{"encoder_norm": "layernorm_no_bias", "encoder_bias": "all", "encoder_moe": "soft", "encoder_moe_every": 2, "encoder_conv_stem": false, "decoder_width": 192, "decoder_bias": "all", "decoder_qk_norm": false, "optimizer": "soap", "lr": 0.0014, "max_precond_dim": 1536, "steps": 6800}
Rows from block 3 of the text decoder of a small encoder-decoder image transcriber, named by matrix and row number. Rows with one number belong to one neuron. Each number is 500 + 40 x the weight over its row's rms, rounded and kept within 0 to 999. All counts start at 0. Numbers have three digits each.
After each neuron's rows are labels from the 100 texts, of 14976, where the neuron reaches its highest value: "fires on" is the input token at the peak. Only what is clearly more common there than usual is listed. The data: numbers of one to four digits printed on busy colour backdrops.
# fc1: MLP up (decoder.blocks.3.mlp.fc1.weight, 384x192), inputs 144-191
# fc2: MLP down (decoder.blocks.3.mlp.fc2.weight, 192x384, transposed), outputs 144-191

fc1.377:485453523571590524508423532494492478506547492460490468499499528458484537514473517544511476513493455500531464520613498465501510515487488420398498
fc2.377:475546484513480502440430539497488551493521476439505496514469508506523437488471484437545513542506574405424516520495516599529525412501460548524528
fires on: "9"; "5"; "8"; "0"

fc1.219:563509480509483489466462493547469454484533455542471496523499537497483498471455434462462516505524472501550498495504436493521474489500443538421513
fc2.219:536531518447500484419512518525483479456518500502452422449463508521469542457478505531502560485489471534481506481481532422506495484435438511500566
fires on: "<end>"

fc1.39:515535487517507561458522493544464441530517484487567496459531548528559529485504462432554521541504482575485506501513517513506490562431484484428540
fc2.39:628443511452448510512451484504539488466511475487467502452487463523483494563497530554507537429516517517518536511503482442512475510536477567506548
fires on: "3"

fc1.157:513439523430460466521533545550572511512407517526483510598450472581463477499515592453546469481542470518549521534550495416526567549506479554428470
fc2.157:473526408536439575528458554570493542462523546437533461439562510497450500502522516452447508449522515440507516506450495559567563555550538536441409
fires on: "6"; "0"; "4"

fc1.10:440510504492455469505545467479479557543437478516582375537493504443497506455486499528505527510486480430523516485415518491438504486414465575474504
fc2.10:555457499482557513453529446473521519465491539580493552469559491490496454508461544489435467498531495545448495487522502509587549556516507432577482
fires on: "2"; "7"

fc1.190:440490562551434481489531484521464451462562480527475516500446500478487436464532532479536513427471575540444541504579534437558529481529528447528473
fc2.190:558504489471460488482474560471455537506413478528480497539493535464443510553594466524476505552465467452437519494497476448544547445520492472465550
fires on: "6"; "5"; "9"

fc1.239:613501478535553457543473530473544548519560444521537518479447492550393531524541469414479541487464511505523499566443554486503497492550404600590416
fc2.239:490529485464484546558475540502488457494430509441534519450487478506523452605495470496571485512551499515470462491514455500522474489449488537457520
fires on: "6"; "3"; "0"; "9"

fc1.74:486509523454475529547484485527504456497522483561539417540506510511475510459527453469464534528522456519479547496481448450455519496433487526497563
fc2.74:539459483568558486482544491518549535525505535522547447530472518504540520505459512463497460454489520480514512503438556510510469514488485491533475
fires on: "2"

fc1.158:472460496461510554555541505460500549565455513512468496553566571455454539486503440498541479573398541385491514447414466491471538510462461482567588
fc2.158:534568545473429480513482471453518501465413521508527457533572470453514591457553475502452512505535525507499509507464560488539502507496466465488501
fires on: "<end>"

fc1.98:574548522533431535567453559473530448468530424486482462485489497456465419565459512525499498464470464439559552548542520510416484453546453548472514
fc2.98:512510473456541532419473474524485442583456523481424532489524480525528583500521486505564547475560509585457509459507502465552536525436511527558487
fires on: "9"; "5"; "3"

fc1.15:450541497465512541520551447477514513467489493522455452576435558432507501459476452561499490509534514552444496450535541558551507496480467472519509
fc2.15:483506491524479443514546502504425494472560510508503544477508464454486385449513533541455423501605469432536536501485499495461468488506501509518532
fires on: "2"; "7"

fc1.316:526520502510518541468501504431579461522424482517456649484505514454484514543488516542503565444552555460521430428504432465428582548466456561514454
fc2.316:476538499524474430457487483548526557468503512543559472479560457463546484510497437443500439509493516496531531517492515541527497431545522395523508
fires on: "2"; "7"; "1"

fc1.41:408601538519482516578460560451509448495476468473453523418568490462552549430491588498473467514531523511499487414508461465463477456440505440492500
fc2.41:547393480461508514445551495515456585410565443553467459509466519484530519494497472470485504528448516540567546558465524447509484477473460547449460
fires on: "3"; "5"

fc1.105:442489504543483547559572474508467540462497508462476493517525407477444563465583521513414458587483519513566545530517520544521527475511558500474464
fc2.105:537520522489501458453489574413506514531519542534572544487503523505563474504460553472564499454522472440571462484476478497556505448483461494504520
fires on: "4"; "9"; "0"

fc1.173:506496466476564470548519583450511484573496506475492584466483536458457526501514444511475451544485564489490481525562567495547489538490461528468495
fc2.173:531548483512475445524495532599540520499510449549537471509475451472468490472536507540479484435521529455496450496482411475491545478537527561495475
fires on: "6"; "9"; "8"; "0"

fc1.223:428461535505519506496545517517509453454526340519455536555484427507534458507525544487500473522559559532474519490494444507470587467610499514478510
fc2.223:560538489499567448456540496430496580479488511450532458496465480522531471454372497499491513492473443523478479474483488536456467506483491513570435
fires on: "4"

fc1.27:557433428495538522476526519535467525482514508378519493422534557487547475500471502469507483541432562464514553551589566480450427535480521478543516
fc2.27:535551596501496485501459474476518537486486502533486492491483476527463565478549560608462520440515473452537541499430510533516547564530483520506471
fires on: "6"; "0"; "7"; "5"

fc1.76:542554515459486489448513580521464446440480448529549451538521501523483464470532484529437514505547491481418537570474448487462518551444510427460531
fc2.76:544439497476484447508533474413471534549465563459419507461532469453501503546437510524545566561492504547576454505508522492504472493548484506494531
fires on: "4"

fc1.261:497537534509476446507522524496534526540586433583505546488556496454506486531501488511534482511539550507447530453491472462473543474473476462524469
fc2.261:532561537613480465471508503480504513495541472429528408500486437512554532514495526505475482500488559549469507475481463494515518527579425484558520
fires on: "6"; "4"; "7"

fc1.372:572528534439556478562528531504453479576534432464583516473534462485541500476511430476580464495514502449513531426511545513504567536516466509524456
fc2.372:487495492549551441473571523421532428440525660508530496446458557528482625547574568466520463528419455565530502511516473507426501479458502512547509
fires on: "3"; "4"; "8"